{
  "dataset": "single printed letters, digits and signs in grey, bent and noisy",
  "translate": 0.12,
  "targets": ["character"],
  "norm": "layernorm",
  "mixing": "mixup",
  "residual_init": "zero_last",
  "optimizer": "muon",
  "orthogonalizer": "newton_schulz_5",
  "ema_decay": 0.999,
  "batch_size": 128,
  "final_lr_fraction": 0.01,
  "weight_decay": 0.2
}
Rows from block 11 of a small image classifier, named by matrix and row number. Rows with one number belong to one neuron. Each number is 200 + 30 x the weight over its row's rms, rounded and kept within 0 to 999. All counts start at 0. After the name is the row's rms in percent of the matrix's.
After each neuron's rows are labels from the 100 images, of 14976, where the neuron reaches its largest size: "peak at" is the part of the image that holds the peak. Only what is clearly more common there than usual is listed. The data: single printed letters, digits and signs in grey, bent and noisy.
# u: gMLP up (value half) (model.blocks.11.mixer.u.weight, 512x256), inputs 172-255
# v: gMLP up (gate half) (model.blocks.11.mixer.v.weight, 512x256), inputs 172-255
# out: gMLP down (model.blocks.11.mixer.out.weight, 256x512, transposed), outputs 172-255

u.332,088,180,252,225,236,126,251,205,184,147,208,186,230,206,210,216,168,200,164,195,229,207,245,210,240,198,152,197,201,186,195,208,232,197,191,193,185,264,218,198,237,260,177,170,197,174,257,186,227,215,175,221,190,154,122,141,201,239,240,238,228,177,202,144,173,246,242,207,199,209,196,243,226,199,213,160,219,181,172,207,170,197,153,170,176
v.332,075,170,221,181,217,171,241,254,246,174,204,170,220,225,160,234,197,188,237,189,217,282,159,213,221,142,215,200,137,176,251,201,212,225,170,217,220,156,219,200,229,238,214,171,181,190,212,238,201,199,215,193,189,237,257,163,200,226,143,170,174,227,136,181,185,147,137,214,132,176,247,264,192,164,169,202,202,212,164,252,194,183,247,230,246
out.332,092,233,202,236,147,229,170,168,170,196,196,200,212,202,201,211,235,162,244,146,232,193,247,133,178,201,224,233,191,200,204,203,204,224,195,165,219,153,155,186,195,289,215,223,224,209,160,197,217,187,142,159,214,226,254,219,183,159,172,174,201,267,206,176,225,154,162,156,195,204,180,200,234,219,194,202,150,202,197,176,144,167,218,237,181
peak at: top left; bottom left

u.451,118,232,188,193,211,245,239,213,214,164,257,217,194,167,220,221,174,225,180,186,220,234,224,188,196,145,207,234,259,192,252,195,195,160,141,196,190,231,180,183,216,135,224,198,242,163,257,162,194,149,195,223,187,146,166,208,180,189,232,180,169,230,257,154,160,235,158,197,181,172,168,210,190,245,161,201,161,216,249,209,170,199,177,201,228
v.451,130,168,227,176,187,164,176,215,191,203,189,239,221,228,153,196,186,187,221,250,188,170,208,189,211,172,235,160,180,223,134,213,225,147,220,207,197,205,269,204,239,212,205,161,204,235,183,208,176,226,187,223,229,207,166,189,207,210,204,231,198,211,167,231,224,235,237,197,202,234,185,197,203,217,242,222,210,214,176,184,279,167,204,188,174
out.451,120,233,181,242,218,219,185,185,233,188,230,211,166,183,219,174,176,205,238,177,185,241,199,239,229,253,140,226,187,169,219,187,157,195,219,237,198,200,173,160,193,231,208,266,215,240,199,186,225,166,190,194,183,177,278,199,178,198,206,147,163,141,194,233,205,150,165,261,165,157,178,221,165,224,196,228,140,224,212,230,202,207,195,175,211
peak at: top right; top centre

u.44,064,188,141,244,211,192,138,193,212,190,180,177,177,226,239,201,182,180,236,190,180,298,180,225,222,252,209,214,244,201,124,182,172,215,168,180,204,229,160,173,233,194,232,204,204,164,200,180,186,186,172,243,218,189,184,214,203,216,238,185,188,168,191,222,164,223,247,190,236,222,183,181,250,162,256,201,189,243,164,221,188,210,189,163,200
v.44,063,203,211,211,158,183,180,217,184,144,164,205,237,203,203,189,186,234,183,256,211,230,164,181,240,190,211,177,221,183,201,226,223,182,232,161,191,239,126,191,214,175,170,228,221,234,205,172,252,229,237,212,222,160,211,181,182,203,246,194,234,162,229,203,185,193,186,213,238,190,230,217,169,219,240,212,216,171,235,158,231,244,199,258,183
out.44,059,133,174,189,216,216,211,201,227,194,226,198,144,195,183,187,195,209,191,223,199,190,264,210,162,177,184,148,153,227,182,138,192,201,219,228,170,237,216,226,187,213,164,209,160,169,187,193,223,168,210,186,208,187,151,162,175,189,217,232,237,211,202,176,226,182,159,243,181,175,179,151,199,200,183,211,280,164,207,188,197,223,182,225,187
peak at: bottom centre; top centre

u.63,054,195,217,167,138,234,211,224,160,175,183,184,235,167,162,183,157,257,140,228,152,203,186,192,183,254,193,252,206,238,214,197,227,262,171,203,224,201,229,216,172,220,241,261,164,227,190,191,235,200,177,157,164,224,226,189,186,223,201,203,206,225,217,201,204,168,144,208,186,183,210,154,150,214,175,219,167,170,216,200,205,224,211,207,209
v.63,021,191,248,198,150,201,178,191,215,243,226,207,203,205,204,205,195,186,224,230,211,212,208,235,185,211,217,254,215,196,233,266,255,231,133,160,184,162,228,176,224,208,185,195,162,298,225,234,135,198,156,166,209,145,153,181,105,175,207,144,219,179,218,193,189,168,206,136,157,226,206,193,268,196,254,185,174,191,168,197,185,204,202,211,170
out.63,051,210,191,235,239,155,185,181,193,198,176,209,146,148,228,241,224,199,183,210,201,213,183,227,163,186,154,152,157,231,184,214,178,178,157,206,186,163,188,108,248,163,158,196,164,252,197,169,147,176,199,248,267,140,237,202,218,205,217,169,144,197,189,217,197,156,280,205,185,241,223,201,235,195,230,181,183,222,170,233,215,232,200,130,182
peak at: middle left; middle right

u.66,111,218,257,223,184,195,174,217,259,181,237,217,196,142,168,145,192,182,197,179,200,192,180,209,221,211,217,157,226,155,134,267,193,211,217,237,245,167,218,182,194,163,178,197,277,161,213,142,204,187,187,193,188,160,193,162,217,202,211,236,179,245,195,196,224,176,189,205,210,190,167,172,246,219,180,154,188,235,191,215,211,195,245,171,202
v.66,126,179,246,209,191,201,190,225,196,193,164,220,185,182,237,217,194,229,219,161,269,204,217,207,142,160,250,204,188,206,212,221,189,240,221,210,164,161,244,184,174,176,138,174,145,174,192,191,265,216,203,228,174,235,162,229,213,174,203,198,224,239,191,196,220,239,176,183,194,186,169,175,210,173,213,166,140,216,190,176,209,241,236,190,228
out.66,111,245,244,198,195,247,163,155,205,163,156,217,244,205,202,213,220,160,164,244,157,217,200,184,202,211,167,264,231,161,175,257,227,245,170,208,200,186,226,220,253,199,213,209,183,159,221,233,189,204,184,219,206,221,231,183,135,237,208,110,198,189,170,236,165,148,188,247,228,237,169,230,230,205,201,199,199,220,230,197,204,185,144,212,196
peak at: bottom centre

u.409,050,179,149,215,123,236,219,196,226,250,192,235,136,231,227,232,204,242,242,166,174,257,238,206,214,182,164,186,193,214,221,185,187,189,216,220,248,179,200,210,198,179,236,150,208,191,196,127,192,121,228,192,219,237,201,280,195,189,182,115,195,165,286,182,139,205,224,213,222,196,128,202,174,184,199,173,198,214,260,176,170,162,201,201,249
v.409,030,211,210,241,155,186,205,209,146,260,222,171,197,207,199,198,213,139,253,169,244,199,205,232,206,219,192,200,196,176,198,190,222,271,213,192,160,202,222,177,202,188,245,193,195,201,135,165,202,179,183,147,202,194,200,201,165,172,202,205,251,212,198,191,203,187,234,172,213,150,224,151,178,218,210,184,230,181,207,226,193,195,174,165,188
out.409,049,231,203,184,236,205,145,234,248,203,205,208,175,206,184,206,206,125,189,255,202,143,196,181,183,162,247,175,202,178,157,170,217,200,181,233,149,224,190,152,214,200,160,216,192,199,224,252,230,228,191,209,198,204,197,162,181,195,206,229,166,205,160,200,213,183,204,194,214,184,169,161,242,192,220,228,227,203,104,197,242,257,206,220,159
peak at: middle left

u.455,070,215,182,211,231,123,150,188,248,213,236,216,185,193,248,232,201,209,237,191,211,210,217,140,188,219,186,266,240,173,185,254,176,193,181,183,215,244,210,209,169,239,146,186,191,209,222,176,227,202,236,195,188,206,189,209,186,196,204,197,243,224,249,215,208,185,227,246,191,217,144,167,212,165,182,208,167,214,194,202,225,165,221,147,170
v.455,031,153,163,223,214,198,241,215,178,224,210,233,225,196,164,239,217,145,177,202,213,243,156,171,250,222,196,261,247,125,198,174,208,157,216,269,201,210,219,182,187,213,225,184,192,253,254,238,164,163,219,193,179,175,152,190,175,166,208,162,184,197,184,167,225,205,214,194,189,194,196,191,227,175,228,158,216,217,188,240,179,195,202,213,135
out.455,068,171,203,234,139,229,238,128,163,225,141,191,238,236,193,135,211,253,224,236,209,176,186,238,251,170,227,160,199,215,206,206,204,176,210,237,149,170,199,215,200,173,243,217,188,167,204,215,177,189,152,172,235,229,189,235,220,165,197,197,220,142,161,232,219,193,175,209,176,209,190,190,202,215,189,219,220,202,211,165,194,222,204,213,218
peak at: bottom left; middle left

u.258,123,263,209,163,219,174,181,211,253,228,196,184,197,190,214,181,266,275,248,199,211,195,180,221,206,184,237,225,240,201,226,190,204,186,175,257,172,194,182,185,229,227,192,216,212,228,177,178,216,221,191,199,185,177,202,173,206,220,169,183,224,202,203,135,210,213,214,156,207,211,187,217,166,234,152,214,183,174,205,144,217,163,265,199,130
v.258,130,161,177,126,191,210,171,187,254,214,170,165,188,192,203,187,145,206,148,200,176,236,213,215,194,198,178,215,223,243,181,204,176,175,172,206,154,175,213,196,195,184,197,213,207,249,194,185,187,245,230,210,171,179,242,218,239,178,177,220,163,222,178,204,213,232,199,194,141,239,161,191,168,204,245,201,241,195,250,199,198,164,182,248,176
out.258,123,256,155,232,172,221,259,202,160,194,221,258,147,251,157,176,173,182,234,218,173,194,203,172,187,193,247,184,211,207,222,225,219,210,199,178,193,212,181,250,199,147,205,225,178,223,193,190,290,191,157,175,223,229,213,221,213,198,240,208,192,170,220,191,237,161,196,165,186,210,225,211,247,219,214,165,215,222,219,215,166,194,181,162,214
peak at: bottom right

u.435,092,191,208,188,206,205,187,255,180,247,197,243,199,192,193,223,208,166,228,244,214,195,187,209,221,252,221,254,228,183,243,194,218,203,132,196,219,194,257,187,230,208,217,178,245,213,211,196,159,231,233,199,210,220,191,238,163,175,176,253,221,210,216,206,229,222,206,166,161,199,184,212,168,185,215,194,192,192,121,168,198,208,212,176,219
v.435,099,146,210,221,187,283,170,216,221,212,184,163,184,202,163,194,213,185,218,137,267,162,218,197,234,178,183,267,169,216,162,163,210,173,207,197,222,235,212,184,191,236,191,196,221,176,215,210,233,180,231,245,206,200,171,248,230,229,223,183,174,177,162,211,206,176,182,185,204,184,128,200,189,156,194,199,222,246,163,194,188,196,192,211,175
out.435,099,204,191,178,175,180,202,163,196,147,224,167,256,209,219,178,208,231,175,201,174,206,201,239,205,142,202,206,182,229,220,205,187,202,225,194,169,181,233,203,187,164,221,208,144,174,260,219,249,214,173,151,213,165,211,216,235,188,160,204,183,175,241,172,200,172,213,267,224,223,207,232,194,211,193,243,218,244,194,204,197,184,162,204,144
peak at: top right; top centre

u.401,117,215,196,195,210,190,215,165,172,174,206,199,187,173,200,186,183,202,208,140,210,160,208,219,198,172,252,177,214,189,189,230,195,249,206,202,191,181,306,192,216,198,193,213,247,225,222,192,181,125,150,164,150,173,238,156,199,171,154,185,175,180,203,221,196,188,206,195,231,208,219,173,165,240,267,193,170,225,227,156,187,227,223,219,175
v.401,115,190,215,217,224,224,207,243,173,246,238,217,189,199,231,183,178,244,188,191,215,193,208,217,171,189,169,180,279,221,160,227,159,222,157,209,191,163,235,208,182,183,201,200,188,198,214,267,198,199,224,229,193,224,223,191,219,222,223,228,121,178,245,220,127,257,198,196,191,217,187,230,196,224,212,224,160,190,175,171,192,169,192,245,158
out.401,116,169,210,178,194,209,212,218,222,244,164,167,239,204,195,194,201,181,187,162,133,177,218,172,250,173,206,236,186,198,159,196,190,165,130,206,247,189,137,171,173,220,192,221,157,225,134,208,284,216,170,254,190,183,207,219,196,165,222,222,221,158,186,189,175,211,180,187,189,234,216,201,174,222,216,197,258,183,247,221,161,191,207,205,196
peak at: bottom right; bottom centre

u.319,113,184,198,233,221,196,209,226,248,216,195,203,220,189,234,267,178,187,224,179,187,166,215,204,205,126,235,239,216,193,226,198,211,163,207,218,244,154,159,216,228,227,214,255,165,202,203,210,177,253,172,187,122,160,245,235,229,195,213,229,174,184,195,220,186,128,190,241,177,172,190,246,240,198,230,241,214,200,204,171,200,141,214,215,198
v.319,114,225,197,222,194,175,217,174,142,168,170,189,182,212,238,225,200,149,187,229,167,214,168,178,284,203,207,218,195,134,168,208,179,176,227,183,194,169,208,174,189,185,157,221,190,193,184,199,221,219,169,189,213,204,235,245,216,220,196,175,169,200,204,228,148,230,142,181,261,154,193,220,188,224,217,236,176,195,220,204,182,227,170,154,175
out.319,110,201,203,223,174,237,255,170,177,242,222,206,130,246,170,203,188,217,231,202,268,248,189,220,235,265,178,199,192,209,186,200,202,195,236,209,160,191,209,173,218,205,199,186,152,145,200,175,259,157,164,194,161,244,177,203,186,226,153,228,204,266,230,222,212,242,192,220,227,238,150,232,155,207,226,185,133,172,183,188,155,186,140,193,249
peak at: top left

u.181,060,217,158,242,200,224,172,163,177,195,190,162,198,181,195,180,179,233,173,195,171,205,202,208,194,260,185,247,219,222,202,219,188,197,186,140,188,145,259,188,155,233,201,166,232,194,200,193,218,139,174,196,183,212,177,188,199,170,187,178,243,167,218,232,205,173,184,197,233,217,171,226,219,180,191,227,233,194,171,171,174,224,194,210,231
v.181,053,194,211,144,225,174,182,219,174,161,131,174,204,203,259,204,202,164,209,207,186,222,219,244,238,204,229,171,200,177,208,244,164,239,177,220,204,244,207,224,137,184,177,200,185,183,160,206,191,140,177,219,206,189,180,235,155,229,140,135,218,182,228,173,198,196,202,216,208,188,195,195,140,179,225,193,181,231,267,135,225,212,185,187,211
out.181,055,197,225,188,241,177,153,218,205,238,218,272,227,210,193,198,216,189,224,193,211,159,181,239,233,157,203,194,167,199,167,197,256,238,230,262,173,222,211,160,201,208,209,187,165,207,216,132,132,244,146,203,219,206,179,208,202,189,257,130,179,248,185,232,182,167,211,184,192,237,189,220,224,221,196,138,232,172,210,196,193,202,213,182,206
peak at: bottom right

u.441,089,205,212,179,218,226,217,223,179,202,181,175,252,237,247,196,179,175,215,170,154,198,184,264,176,148,239,208,233,164,213,220,162,201,191,177,274,194,206,196,158,187,177,156,224,118,234,179,208,176,239,198,138,203,204,267,244,210,200,171,264,210,230,201,172,233,186,205,187,213,144,178,224,236,254,143,245,235,212,177,230,173,188,196,203
v.441,115,160,216,139,219,197,235,240,169,256,211,174,176,221,149,177,208,177,207,172,214,236,168,215,195,193,239,222,176,180,167,182,173,209,187,254,245,162,186,217,181,165,176,215,124,167,185,199,217,184,194,205,253,160,208,193,254,255,216,225,210,177,194,134,251,232,225,184,172,205,142,215,209,156,201,223,224,176,209,206,183,196,224,201,181
out.441,105,226,170,255,208,180,224,192,184,174,202,199,177,240,273,192,242,246,162,226,185,180,163,179,204,236,181,183,144,160,245,233,201,219,191,160,150,149,161,187,192,220,262,142,163,137,193,158,169,166,230,237,222,186,185,177,216,211,183,219,199,205,206,159,210,183,145,190,267,190,236,220,170,193,224,150,206,127,200,212,171,188,234,216,221
peak at: top left

u.244,062,194,188,182,242,224,197,210,195,192,169,178,150,180,190,234,247,214,204,172,161,233,240,184,212,157,126,168,204,149,159,170,243,180,167,234,191,186,222,184,197,125,182,172,212,180,162,158,149,230,230,186,203,234,245,204,218,241,161,193,235,199,207,188,209,212,212,111,209,215,182,192,190,225,198,210,221,231,213,206,214,188,232,208,189
v.244,029,140,185,187,216,154,199,222,139,158,222,237,174,211,167,199,197,199,212,211,235,189,225,176,222,210,177,178,172,200,227,215,224,166,189,203,155,183,181,200,171,236,218,175,181,207,163,228,143,171,179,162,231,185,190,224,157,190,228,175,222,199,202,207,196,144,218,225,154,205,255,226,181,141,192,186,201,213,213,220,218,184,221,241,202
out.244,059,254,218,166,153,178,219,259,222,180,180,178,221,303,193,148,213,140,219,240,261,229,205,198,169,278,230,243,206,218,201,213,196,164,204,199,216,185,134,176,172,235,201,251,191,273,242,267,212,187,234,184,203,166,130,190,195,187,228,203,166,215,144,186,212,171,167,224,197,203,204,217,207,167,223,181,181,150,202,207,172,196,204,225,219
peak at: middle left

u.436,130,201,208,186,178,190,226,163,179,203,195,240,197,189,165,190,237,203,172,217,209,166,181,126,211,198,247,143,248,251,242,182,217,232,171,216,187,182,221,215,194,150,187,153,212,176,217,167,246,176,139,182,168,241,183,204,169,167,174,221,213,174,239,236,195,222,196,206,199,243,193,209,198,190,241,268,218,222,225,189,200,240,226,195,254
v.436,139,226,152,203,202,249,225,226,189,197,160,208,223,208,153,158,297,231,137,194,243,166,171,140,214,174,208,211,172,254,175,198,259,209,247,211,205,188,165,221,186,191,239,170,188,164,168,139,247,186,192,212,175,189,176,133,185,189,201,225,242,172,191,247,139,170,280,200,230,157,218,220,189,278,182,215,167,181,192,173,189,249,218,229,190
out.436,135,224,239,195,215,183,175,123,222,199,168,196,199,232,235,187,214,139,181,222,187,192,230,209,176,252,161,167,161,183,174,199,239,165,186,200,203,187,240,168,217,230,164,177,197,245,205,189,233,161,193,153,205,284,184,211,208,142,192,145,209,236,246,161,250,199,209,213,192,224,162,238,138,182,191,168,268,251,181,217,226,184,202,211,184
peak at: bottom centre

u.445,069,190,233,195,200,216,206,183,228,234,223,207,218,206,242,255,143,178,170,246,236,167,201,161,210,231,223,179,218,182,187,177,218,191,201,248,201,176,232,153,150,174,220,224,223,236,235,164,261,193,166,172,172,190,160,198,159,255,238,215,220,108,224,228,164,175,214,251,162,236,221,236,240,152,204,249,193,258,139,245,197,222,168,188,190
v.445,030,138,232,164,218,207,270,216,160,178,266,234,219,212,224,207,216,220,233,178,145,262,180,196,217,224,182,206,215,175,180,208,197,224,213,237,191,180,195,139,198,159,197,241,212,273,181,219,151,150,216,136,204,207,217,232,162,195,179,175,236,182,256,209,246,215,243,127,194,220,235,175,201,201,263,222,225,214,202,206,187,214,180,201,230
out.445,068,247,231,223,217,223,133,193,211,227,181,224,192,245,177,218,226,209,203,195,133,220,209,181,202,214,215,248,235,272,194,212,220,222,178,198,192,208,158,228,203,269,180,233,186,190,183,200,154,212,194,242,211,227,220,252,213,194,203,184,161,219,173,227,222,206,192,134,207,196,175,146,185,213,205,191,166,161,175,133,192,229,226,189,195
peak at: middle left

u.24,138,187,261,188,199,241,188,180,194,174,172,157,212,162,124,201,232,156,235,216,213,219,219,228,182,173,181,204,256,233,173,142,174,158,220,223,184,166,212,168,172,180,231,207,142,195,200,203,158,196,179,260,193,200,170,229,200,213,245,190,195,233,188,193,173,227,228,192,184,216,210,197,238,244,196,207,185,244,233,202,199,191,199,197,205
v.24,133,245,208,194,134,175,233,187,180,230,194,184,149,183,207,238,225,213,176,176,193,192,189,161,202,213,200,210,226,205,190,208,176,189,213,265,199,234,243,178,190,274,179,215,207,201,176,172,165,189,213,214,262,187,211,179,226,215,217,141,230,195,207,222,204,217,175,147,196,205,163,166,185,160,235,157,228,217,153,172,183,187,190,155,144
out.24,138,214,234,201,217,157,181,195,206,257,199,232,223,231,226,192,167,173,189,158,185,209,194,190,232,208,178,229,207,216,246,131,181,189,197,222,192,207,145,209,251,152,195,207,184,253,160,195,223,222,202,199,176,204,193,223,223,140,174,200,170,220,173,175,236,213,173,201,229,223,176,203,202,207,165,212,164,192,203,197,274,166,122,138,223
peak at: bottom left

u.128,085,187,200,143,202,228,197,199,195,235,215,158,172,196,223,179,165,219,173,184,179,181,218,146,211,196,200,179,220,233,240,149,237,171,206,213,187,175,173,234,260,183,207,173,151,193,192,207,198,157,252,210,221,227,163,229,213,176,210,219,165,187,200,225,217,203,184,214,205,167,186,210,200,200,199,216,240,198,229,241,215,245,222,215,215
v.128,103,230,217,170,177,228,215,207,225,96,211,169,233,222,217,203,163,209,207,156,182,156,213,200,205,197,289,159,168,198,232,154,198,157,160,220,216,226,141,185,238,150,269,204,215,210,177,195,207,182,179,213,177,174,191,215,203,228,175,256,243,187,170,228,230,232,208,256,157,224,194,241,244,189,216,180,225,220,182,217,193,221,232,209,183
out.128,090,163,228,224,183,111,176,228,183,188,201,179,244,215,213,234,236,189,195,198,198,219,198,196,162,150,163,147,224,167,185,137,134,164,164,200,191,203,147,195,167,242,201,208,184,230,171,158,225,220,231,202,271,237,193,172,196,221,211,213,189,230,173,197,213,194,238,223,179,185,214,176,184,184,249,184,180,235,218,204,198,189,209,161,223
peak at: top right; top centre

u.194,113,157,206,211,202,216,212,213,206,234,194,233,199,184,246,261,181,217,171,158,184,202,177,202,249,172,207,187,161,225,211,210,176,206,261,169,177,157,254,160,182,175,216,187,280,184,184,159,207,219,215,197,229,197,159,161,179,228,215,237,203,147,170,219,256,199,235,199,156,212,189,146,201,199,223,216,174,200,187,243,286,194,220,201,216
v.194,141,242,211,215,205,197,179,217,209,206,177,269,205,199,205,191,238,208,191,209,234,231,281,204,163,151,192,192,209,203,226,179,201,214,228,181,193,195,149,242,196,185,217,192,207,165,187,186,206,204,190,200,186,207,220,208,201,221,205,200,150,172,221,224,160,194,182,189,229,211,230,256,191,242,135,154,140,186,214,188,227,222,213,201,182
out.194,118,185,255,181,185,207,183,204,205,190,263,178,190,210,217,241,114,157,179,175,190,162,202,204,192,202,216,139,194,166,162,269,171,184,230,247,216,139,231,272,244,228,159,228,199,158,180,233,242,198,238,172,142,207,225,183,217,215,187,170,215,209,177,180,203,218,199,204,179,178,195,235,214,221,276,270,232,201,166,227,222,191,249,187,199
peak at: bottom centre

u.426,061,212,173,257,189,250,194,224,155,159,150,263,232,213,179,221,142,203,180,237,231,197,167,245,227,229,213,203,186,223,203,199,268,173,163,188,216,192,252,226,159,190,210,263,241,200,200,198,210,171,175,205,183,224,192,191,168,201,178,191,162,248,168,206,227,263,212,141,196,194,131,187,180,223,138,140,219,214,196,176,178,214,200,181,145
v.426,055,213,223,181,228,170,153,115,182,190,219,180,222,188,185,197,191,220,190,165,178,196,184,249,217,221,239,235,209,158,191,187,230,194,155,180,229,186,172,228,167,200,193,185,183,207,207,219,194,174,226,172,222,176,249,200,231,207,232,221,287,169,215,226,192,178,218,227,230,198,201,219,235,208,161,219,236,202,219,171,201,184,233,177,156
out.426,062,180,146,188,193,188,176,214,248,216,232,164,218,195,182,199,159,225,238,159,227,157,214,166,197,206,189,244,141,199,222,211,238,233,216,214,188,255,221,207,187,189,169,201,154,239,210,235,145,175,234,235,176,170,189,270,189,179,251,225,202,174,169,202,168,160,199,220,215,196,211,208,282,171,250,242,175,142,201,211,256,196,209,244,210
peak at: top left

u.179,131,181,182,173,211,157,190,172,186,261,208,192,255,158,269,138,229,221,194,207,273,230,192,174,162,189,252,257,178,202,206,175,214,200,188,195,165,194,218,171,208,194,248,246,194,202,145,142,184,220,221,185,196,222,184,215,198,182,253,177,253,201,198,193,225,190,158,200,180,191,187,185,191,218,192,243,209,245,180,198,175,205,227,235,201
v.179,145,257,228,188,211,158,210,194,196,165,147,202,173,243,191,263,196,165,199,248,170,224,204,168,176,192,173,203,160,237,238,168,177,181,183,180,222,178,230,212,198,216,258,184,186,188,216,243,214,247,190,170,206,207,230,192,207,223,191,175,200,213,151,194,176,212,192,172,199,175,219,139,213,187,253,191,202,166,234,169,163,204,197,236,177
out.179,145,217,242,203,228,225,193,203,280,209,170,144,222,238,216,188,197,158,188,229,153,196,172,260,171,238,228,209,213,165,221,247,246,179,269,224,279,181,231,248,172,223,189,227,207,185,245,186,186,163,159,201,240,204,230,184,189,197,210,186,180,204,232,245,146,205,171,197,232,206,217,205,166,198,166,207,133,157,185,220,228,174,235,172,201
peak at: bottom centre

u.256,139,204,198,204,199,150,187,213,222,164,165,227,201,212,219,265,219,237,195,180,196,192,245,234,203,220,201,194,227,182,180,241,216,202,123,221,260,182,160,169,264,204,262,207,170,257,233,250,196,200,189,182,150,209,220,187,222,229,209,215,199,185,235,171,222,183,191,227,240,194,178,245,189,224,202,207,194,197,230,240,195,196,218,232,235
v.256,134,190,279,209,205,211,192,183,167,166,176,212,206,198,167,192,176,193,150,223,167,160,189,201,192,275,179,166,202,185,214,274,196,199,200,195,223,198,236,227,261,230,174,199,171,185,208,159,189,201,207,189,209,216,187,206,298,162,200,219,163,161,222,180,265,227,195,229,175,194,189,228,151,185,227,203,212,247,215,168,241,223,185,170,219
out.256,133,197,167,243,249,209,156,195,215,268,169,236,142,196,197,209,174,218,211,217,240,201,239,219,250,200,202,247,182,212,240,213,179,239,236,166,222,219,212,171,235,226,161,170,207,203,158,243,218,212,192,153,205,192,161,221,197,205,208,206,182,260,230,252,190,225,149,183,179,194,210,202,157,202,202,211,139,154,178,261,187,152,235,156,140
peak at: bottom left

u.259,115,206,231,191,198,187,188,179,158,217,174,166,182,214,140,199,210,208,184,194,192,218,183,224,225,256,229,186,156,201,216,231,207,145,201,219,199,182,172,161,186,254,149,221,172,231,233,232,232,250,177,173,216,221,129,150,191,212,230,200,225,228,189,108,234,182,248,214,176,191,200,169,188,240,175,244,207,198,145,205,269,152,159,197,212
v.259,137,242,167,179,204,219,193,230,169,189,192,249,205,229,174,178,200,245,141,187,221,210,186,207,163,185,161,176,236,229,193,177,210,216,228,210,170,194,245,210,155,169,197,199,171,174,246,216,212,215,187,222,124,249,177,228,189,206,161,210,163,198,186,244,208,223,193,213,175,243,215,186,183,237,199,228,229,152,181,190,173,272,213,204,122
out.259,115,185,171,271,204,191,212,163,242,202,220,174,176,177,228,249,216,199,227,247,178,241,189,204,178,205,216,185,177,201,222,186,189,212,197,245,215,228,180,206,203,240,208,170,211,176,208,137,229,170,185,201,230,202,240,186,242,204,242,201,225,186,211,205,171,221,163,171,183,179,254,191,160,161,235,197,200,179,214,180,169,238,184,203,171
peak at: bottom left

u.430,094,193,182,187,261,182,189,232,219,229,156,230,153,225,240,209,157,163,187,198,189,227,244,211,212,182,221,237,201,189,226,240,150,245,213,224,142,188,206,162,231,179,210,208,261,207,186,236,277,216,252,142,153,194,156,150,245,226,180,220,235,190,235,160,216,187,212,129,177,180,237,187,169,209,219,189,199,246,173,228,175,162,224,203,230
v.430,100,230,162,168,209,221,176,243,175,220,212,188,173,190,255,231,202,219,182,215,164,168,230,167,271,252,270,203,176,192,226,219,189,205,178,161,224,179,236,222,156,175,165,149,229,193,205,192,238,257,210,238,258,167,214,165,212,174,175,200,219,205,190,178,210,229,232,200,179,203,243,215,164,242,251,155,115,208,149,159,239,231,220,205,218
out.430,101,232,189,208,163,181,222,208,224,174,241,133,197,165,174,190,242,220,264,221,223,202,175,239,204,229,176,157,187,190,135,228,201,200,199,207,230,157,167,230,126,206,155,218,166,231,284,152,172,173,208,220,188,156,186,188,230,190,182,251,194,193,168,154,177,163,205,223,173,181,179,158,225,183,215,218,240,181,213,227,209,193,198,207,202
peak at: middle left

u.201,041,247,165,209,214,184,162,188,221,246,195,157,195,186,172,143,164,223,187,215,221,213,226,172,198,229,202,256,219,221,221,204,198,197,213,216,146,218,170,229,186,220,200,189,210,207,193,221,192,220,218,224,174,214,174,170,201,183,180,249,143,168,216,238,188,202,238,196,189,175,260,176,132,151,201,202,189,216,215,262,221,183,274,201,187
v.201,020,124,216,200,150,199,218,207,224,212,270,217,184,152,189,214,224,201,215,211,180,216,177,174,227,210,189,209,217,225,185,266,235,228,205,199,206,148,212,186,220,245,229,252,208,287,209,240,141,175,185,193,184,165,207,203,168,209,226,172,211,197,246,207,204,159,194,165,175,194,223,189,161,176,282,161,129,220,198,248,208,191,218,187,199
out.201,040,210,208,166,185,248,245,210,181,197,166,181,192,196,191,211,187,131,208,164,160,199,155,227,170,171,168,215,212,201,137,176,149,233,160,202,247,228,168,160,221,206,187,184,208,159,206,210,230,207,223,171,226,158,204,214,151,190,198,160,225,242,228,171,254,219,169,248,170,213,184,235,193,205,212,212,223,176,190,159,188,179,172,283,240
peak at: middle left; bottom left